config.yaml
model: "CTC audio transcriber"
dataset: "single English nouns, adjectives and verbs, spoken by a formant synthesiser in many voices"
train_examples: 78125
time_shift_ms: 50
input: "waveform_16khz"
tokenizer: "char"
vocab_size: 29
arch: "transformer"
norm: "layernorm"
norm_position: "pre"
activation: "squared_relu"
mlp_ratio: 2
head_dim: 32
fused_qkv: true
bias: "none"
qk_norm: false
parallel_block: false
inner_norm: false
moe: "top_k"
num_experts: 64
moe_every: 2
expert_mlp_ratio: 0.5
experts_per_token: 2
shared_expert: false
wave_strides: [5, 4, 4, 2]
subsampling: 4
layers: 8
width: 192
positions: "rope"
residual_init: "scaled_by_depth"
optimizer: "muon"
muon_scale: "match_rms_adamw"
lr: 0.0032
momentum: 0.98
nesterov: true
orthogonalizer: "newton_schulz_5"
adamw_lr_other_params: 0.0009
magnitude_pruning: 0.5
steps: 12300
batch_size: 128
epochs: 20.2
lr_schedule: "cosine"
final_lr_fraction: 0
warmup_steps: 610
weight_decay: 0.1
adamw_weight_decay_other_params: 0.05
Rows from block 5, named by matrix and row number. Rows with one number belong to one attention dimension. Each number is 128 + 24 x the weight over the matrix's rms, rounded and kept within 0 to 255. All counts start at 0.
# v: attention query, key and value (stacked) (model.blocks.5.attn.qkv.weight, 576x192, the v third), inputs 144-191
# proj: attention output (model.blocks.5.attn.proj.weight, 192x192, transposed), outputs 144-191
v.62 [128 149 140 128 128 128 128 171 128  65 126 158 147  97 128 128 128 100 118 128 102 128 149 128 128 128 150 127 156  95 187 100 111 128 128 128 128 133 128 142 112 128 112 159 159 128 174 170]
v.63 [134 192 128 128 146 124 132 128 110 128  94 128 128 102 128 102 125 128 128 181 113 128 128 128 128 173 161 128 127 131 173 128 128 159 128  98 128 128 164 128 128 128 128 128 128 128 128 128]
v.64 [128 128 128 128 160 128  72 128 128  70 102 128 128 167 149 128  68 128 131 128 128 128 128 152 128 128 128 134 128 130 128 147 128 146 146 123  93 128 128  84 128 128 128 128  92 128 107 128]
v.65 [ 73 128 128 128 128 104 128 128 128 128 162 146 128 128 128 107 128 128 118  73 128 128 128 186 145 153 150 128 128 128 128 128 128 128 128 128 176 128 137 128  94 128 128 159 160 128  56 128]
v.66 [128 128 128 128 128 128 128 128 128 141 128 107 128 128 144 128 120 128 146 128 128 128 171 128 128 139  76 128 128  95 114  94 115 128 112 128 128 128 128 128 128 128  80 120 144 150 157 128]
v.67 [146 186 170 143  94 121 107 106 128  66 128 159 128 128 128 112 128 128 128 128 128 128 128 128 128  95 128 106 128 128 128 128 128  92 138 128 128 100 128 128 128 128 128 128 128 152 128 128]
v.68 [128 111 128  83 128  62  98 128  56 128 126 128 161 164 128  79 128 128 128 128 128 115  91 116  96 164 127 128 128 123 104 128 128 119  95 183 128 128  91 128 128 128 128 128 150 128 132 128]
v.69 [128 113 128  87 148 128 128 156 202 128 155 128 128 158  94 128 128 100  96 128 128 128 128 168 151 112 128 128 128 128 128 128  96 128 128  59 128  70 128 128 128 128 128 128 119 128 128 128]
v.70 [106  82 128  94 137 128 128 102  75 128 161 128 128 128 128 128 164 123 153 180 128 128 128 136 130 137 110  93 130 168 195 128 112 147 123 128 156 128 128 115 149 128  99 128 144  98 156 155]
v.71 [128 128 128 128 116 105 189  47 128 165  97 158 128 183 128 150 125 128 104 108 128 128 128 158 113 128 128 128 128 128 128 198 143 128 166  83  97 177 101 128 144 128 117 149 128 161 133 126]
v.72 [124 128 153  67 128 128 128 128 156 144 196 128 128 138 158 128 156 129 128 102 128 128 128 128 128 128 128 125 153 128 128 112 128 128 122  97 172 128 128 138  84 107 163 128 128 108 112 128]
v.73 [128 128 108  74 172 128 141  62 178 140 102 128  80 128 174 104 128 128  92 147 128 128 128 168 167 128 128 128 158 128 128 128  92 128 152 128 108 128 128 128 146 128 128 155 128  86 164  74]
v.74 [128 113 148  85 150  92 165  85 110 141 147 128 128 128 144 128  53 128 103 138 157 128 128 119  80 121 128 128 122 190 128 128 128 175 121 128  70 128 128 147 128 128 128  80 128  94 128 128]
v.75 [128 128 128 157 105 128 128 139 139 131 132  87 165 123 128 128 128 121 156 128 128 128 107  94 114 142 124 103 109  98 128 118 128 125 157 128 146 160 111 128 128 128 128 134 120 107 128 175]
v.76 [138 128 136 135 110 133 107 167 132 128 152 128 171 107 113 128 161  82 121 128 141 128 128 121  83 128 154 128 128  55  92 128 128 128 172 181 128 128 128 128 128 164 128 128  88 128  96 128]
v.77 [128 128 149  96 128 120 149 128 128 107 128  84 128 128 128 128 102 166 143 128 128 131 160 143 158 111 128  98 128 141 128 128 128 128 128  66 152 128 174 128 121 139 136 128 128 135 128 123]
v.78 [118 128 128 128 164  43 161 113  56 151 105 128 179 128 128 108 165  80 128 165 128 157 136 128 128 128 128  96 162 128 128 113 128 128 128 111 147  63  98 120 128 128 128 128 123 128 134 128]
v.79 [128 128 128 128 167 128 128 128 139 130  86 128 128 140 128 100  86 128 128  88 128  93  77  97 128 159 121 128  92 204 110 116 128 122 134 128 128 128 128 154 128 119 128 128 148 166  78  78]
v.80 [123 128  96  66 119 123 114 128 128  92 128 107 128 128 129  98 128 128 114 124 143 128 128 128 128 128 128 115 150 101 159 128 105 128 128 128 181 136 128 128 128 128  94 128 128  94 128 128]
v.81 [128 128  97 128 120 104 128 128 128 128 128 128 162 128 128 128 128 128 121 128 128 128 128 128 128  86  99 128 137 128 118 137 116 128  81 143 128 128  75 128 125 134 142 148 128 107 128 128]
v.82 [166 128 128 128 159 128 128 102 128 127 105 143 130 128 173 128 157 128 100 128 181 128 128  78 128 113  66 128 128  61 195 110 125 128 128 128 161 159 157 128 128 125 155 128 165 128 128 128]
v.83 [128 128 128 139  85 128 165 149 187 122 169  98 132 126 128 128 156 106 128 138 128 125 128 128 164 128 128 172 161 128 128 131 128 128 128 128 128 128 146 128 128 128 114 128 128 128 128 139]
v.84 [128 165 104 101 128 128 128 114 126 160 128 128 138 128  88  87 128 119  78 128 128 128 128 128 145  97 128  80 149 128 111 141 128 128 132 128 135 128 124 128 158 128  64 128 186 128 142  98]
v.85 [136 128  97 128  72 128 128 186 128 128  77 128 128 128 128 128 156 130  85 174 128 128 128 173 128 128 128 163 133 128 128 128 175 165 128 128 106  95 128 128 116 128 128 128 128 128 160 128]
v.86 [164 128 100 128 154 128 128 128  73 128 128 128 128 128 141 128 128 128 128 128 175 143  90 128 128 154 128 128 167 128 128 158 128 123 126 136 142 128 128 128 128 128 162 178 179 128 100 167]
v.87 [140  70  93  90 158  90 128 128 145 167 128 170 124 176 186 128 128  82 128 128 128 128 128 128 128 128 128 193  84 114 128 128 128 128 113 116 110  99 100 128  82 128 147 128 116 128  89 128]
v.88 [128 128 111 179 125 128 162 128 126 128 128 128 128 128 114 128 158 128 165 166 121 174 128 128 118 106 128  93 117 128 128 115 128 128 177 128 178 135 128 150 128 128 177 120  50 168 135 160]
v.89 [ 95 169 128 128 128 155 128 128 105 103 150 128 121 139 118 164 128 115 133 128 128 128 128 152 128 133 128  65 143 128 128 128 128 128 128 128 128 137 170  86 128  89 128 128 153  97 138 128]
v.90 [126 163  52 128 128 128  93 128 168 115 129 183 128 128 150 128 128 119 186 128 128 113 128 182 167 128 128 135 187 128 195 128  77 146 128 139 127 111 128 128  94 128 128 128 128 128 128 131]
v.91 [128  89 128 128 128 128 128 128 128 128 128 117  98 128  98 148 119 128 128 166 128 125 128 206 128 128 128 128 128 128 181  98 128 128 197 128 155 128 108 128 128 170 157  96 128 107  95 128]
v.92 [128 128 157 128 128 128 183 138 143  97 149 128 128 136 128 128 128 182 128 158 128 114 153 128 126 128 145 137 133 102 155 128 128 100 128  95 128 158 128 103 128  93 114 128 142 198 124 128]
proj.62 [128 128  59 131 169 181 128 128 128 128  97 128 128 128 152 107 112 143 128  98 106 146 128 128 158 128 114 128 134 128  99 128 128 128 128 128 128 165 128 145 153 128 128 114 120 127 119  90]
proj.63 [128 114 128 160 155 128 128 128 106 106 128 128 143 101 191 163 128 128 105 128  90  98 128 140 137 147 128 114  91 128 107 128 128 128 175 117 127 128  95 143 152 128 104 128 128 118 138 128]
proj.64 [128 178 141 136 125 144 128 128  81 128  98 119 146  74 103 119 128 104 189 128 112 151 128 128 128 154 128  93 138 128 128 103 128 128 128  87 128 128 150 128 128 124 135 128 160 128 172 114]
proj.65 [124 128  66 112 128 128 128 128 163 134 128  95 128 128 134 151 109  96 128  96  98 128  81 145 101 128 105 128 163 128 130 128 128 185 128 128 135 128 128 128 128 114 160 128 128 128 128 128]
proj.66 [ 97 130 109 128 137 128  75  96 128 128 128 128 128 137 128 124 177 128 152 128 128 149  87 127 122  75 193 128 128 140 111 128 148 128 196 144 128 128 127 128 162 128 128 128 147 114 128 139]
proj.67 [128  85 128 128 128  89  97 128 128 128 128  91 128 107 171  86 115 128 105 128  97 128 128  93 128 128 169 176 138 128 128 166 128 128 103 118  98 128 176 128 128 128 136 119 150 180 128 123]
proj.68 [128 163 128 162 128 144 137 128 128 168 167  86 128 165 128 128 128 170 155 161 126 127 211 128 139 110 166 128 100 128 128 106 128 122 119 128  85 139 128 125 128 128 128  65 128 181 128 126]
proj.69 [128 108  99 157  84 157 131 132 148 128 128 206 128 128 128 128 135 128 128 128  94 160 128 128 128 150 137 128 104 128 128 191 128 113 128 128 128 138 128  80 128 158 128 146 128 128 176 177]
proj.70 [128 128 128 128 107 128 128 128 189 172 128 190 128 125 121 128 103 128  95 118 120 128 128 128 132 111 114 128 141 128 118 128 128  98 119 128 128 128 128 118 147 128 133 128 128 148  93 149]
proj.71 [128 143  96 128 128 138 128 128 128 128 103 141 115 128 128  97 107 135 128 154 128 128 128 103 128 136  86 180 118 161 128  84 128  86 128 128 172 128 128 120 128 141 128 151 128 128 109 128]
proj.72 [128  84 128  92 115 128 128 128 146 180 115 157 128 128 128 128 128 128 128 128 128 152  92 128 128 128 128 128 128 128 147 128 128 128 128 128 162 111 122 128 128 101 128 128 174 159  92 128]
proj.73 [128 128 118 128 128 128 128 187  93  81 148 154 128 128 182 158 129 111 120  93 135 100 128 136  93 128 128 158 108 128 106 128 154  82 156 128 141 107 214  99 128 153 116 128 102 128 128 101]
proj.74 [103 128 128 128 103 128 128 164 128 186 128  94 140  70 128 128 118 167 148 160 128 128 168 128 128 128 150 104 105 128 144  91 135  57 106  86 128 128 126 128  54  90  95 137 109 151  85 128]
proj.75 [147 121 178 132 128 141 128  97 148 137 106 148 128 128 130  80 128 126 127 128 128 108 103 177 128 128 128 128 128 137 128 128 128 155 128 172 138 128  89 128 109 102 169  48 123 128 128 109]
proj.76 [128 147  96 128 128 128 128  96 131 123 128 128 106 120 126 128 123 128 128 128 111 102 128 160 156 128 128 128  54 161 128 124 128 128 110 128 128  98 128 128 145 128 143 128 128 181 100 194]
proj.77 [128 128  95 128 125 136 128 128 163 147  83 171 128 128 128 128 128 128 128 128 157 128 120  67 128 118 128 128 120 128 130 128 141 128 174  71 128 142 128  81 128 127 128 128 128  95 128 128]
proj.78 [128 128 128 128 128 177 111 128 128 141 128 115 128 152 128 128 128 162 134 128  84 128 128 111 128 104 128 152 128 128 128 162 121 128 148 123 128 151  99 128  91 181 128 128 128 128  32 111]
proj.79 [159 128 128 134 123 128 164 128 128 128 128 128 128 154  99 100 128 128 107 128 128 110 134 138 128 128 128 128 182 128 128 128 159 145  83 128  83 117 128 144 191 145 147 133 105 128 206 127]
proj.80 [128 159 106 135 128 128 101 128 128 154 157 174  82 145 128 128 168 120 172  89 128 169 142 128 128 128 158  98 119 128 110 128 136 143 180 128  89 128  75 163 162 134 128 128  65 171 104 149]
proj.81 [128 166 128 128 128 128 164 128 128 128 112 128  94 128 128 115 103 128 155 128 128 128 128 128 128 117 134 128 128 128 179 128 162 128 176 128 128 128 181 160 128 128 111 128 109 128 173 128]
proj.82 [128 175 128 151  91 128 128 139 128 128 128 181  74 172 104 128 121 163 135 147  91 128 115 128 128 160 128 110 146 132 128 141 128 128 170 128 128 128 109 128  75 128 128 128  93 128 128 128]
proj.83 [128 128 128 128 176 128 128 128 134 128 178 150  99 154 128 128 128 128 128 110 144 128 128 128 123  95 128 128 172 100  86 128 128 128 118 106 133 128 128 145 128 145 111 128 123 128 128 128]
proj.84 [128 128 108 128 128  94 106 128 128 128 128 128 128 128 128 128  75 108 128 128 121 183 155 158 128 128 107 128  80 128  78 128 128 110  98 128 128  77 128 108 128 128 128 105 128 106 128 165]
proj.85 [128  77 128 137 150 128 112 125 128 106 186 106 154 140 128 165 128 181 128 154 128 128 128  73 138 105 128 128 128 112 167 128 126 128 109 128  93 149  82 109  98 128 150 128 128 111 128 128]
proj.86 [148 128 161 177  72 128 128 128 147 151  99  51 103 128 128 128 128 128 113 128 128  87 157 128 128  88 128 128 128 128 113 128 128 129 128 128  75 103 128 133 171 159 128 172 128 128 145 128]
proj.87 [149  94 128 135  82 186 172  93 117 128 128 134 128 128 136 123 128  96 128 128 104 128 128 147  86 128 128 112 181 128 163 160 151 128 128 128 128 144 130 128  81 156 141 128 116 197 128 112]
proj.88 [105 128 128 128 161 116 128 130 128 163  55 193 128  90 128 124  87 128 128 128 190 100 141  84 160 128 124 156 128 113 128 159 124 128 123  69 128 128 128 128 128 120 128 128 189 128 113 128]
proj.89 [114 101 128 128 148 119  93 157 202 128 170 170 128 128 129 128 128  49  71  88 165 110 101 167 128 128 128 193 141 173 128 104 128 127 128 161 128 128 128 128 161 144 128 128 128 121 128 171]
proj.90 [128 173 128 106 128 128 194 128 128 128 128 107 128 145 128 128 142 128 128 128 123 124 128 128 173 128 128 128 128 128 158 128 192  72 153 128 128  89 128 210 128 142 128 164 128 128 128 159]
proj.91 [120 128 128 128 152 110 160 128 140 128 161 175 151 128 128 128 128  76 125 174 128 128 128 103 128 124 128 132 128 128 128 128 113 175 128  84 128 165 162 128  98 128 139 165 128 128 121 120]
proj.92 [128 163 128 158 128 176 128  94 169 128 128 128 131 128 128 128 128 108 168 146  78 115 128 102 128 154  82 128 116 128 107 130 128  92 156 128 128 128 124 134 128 128 128  98 109 128 128 150]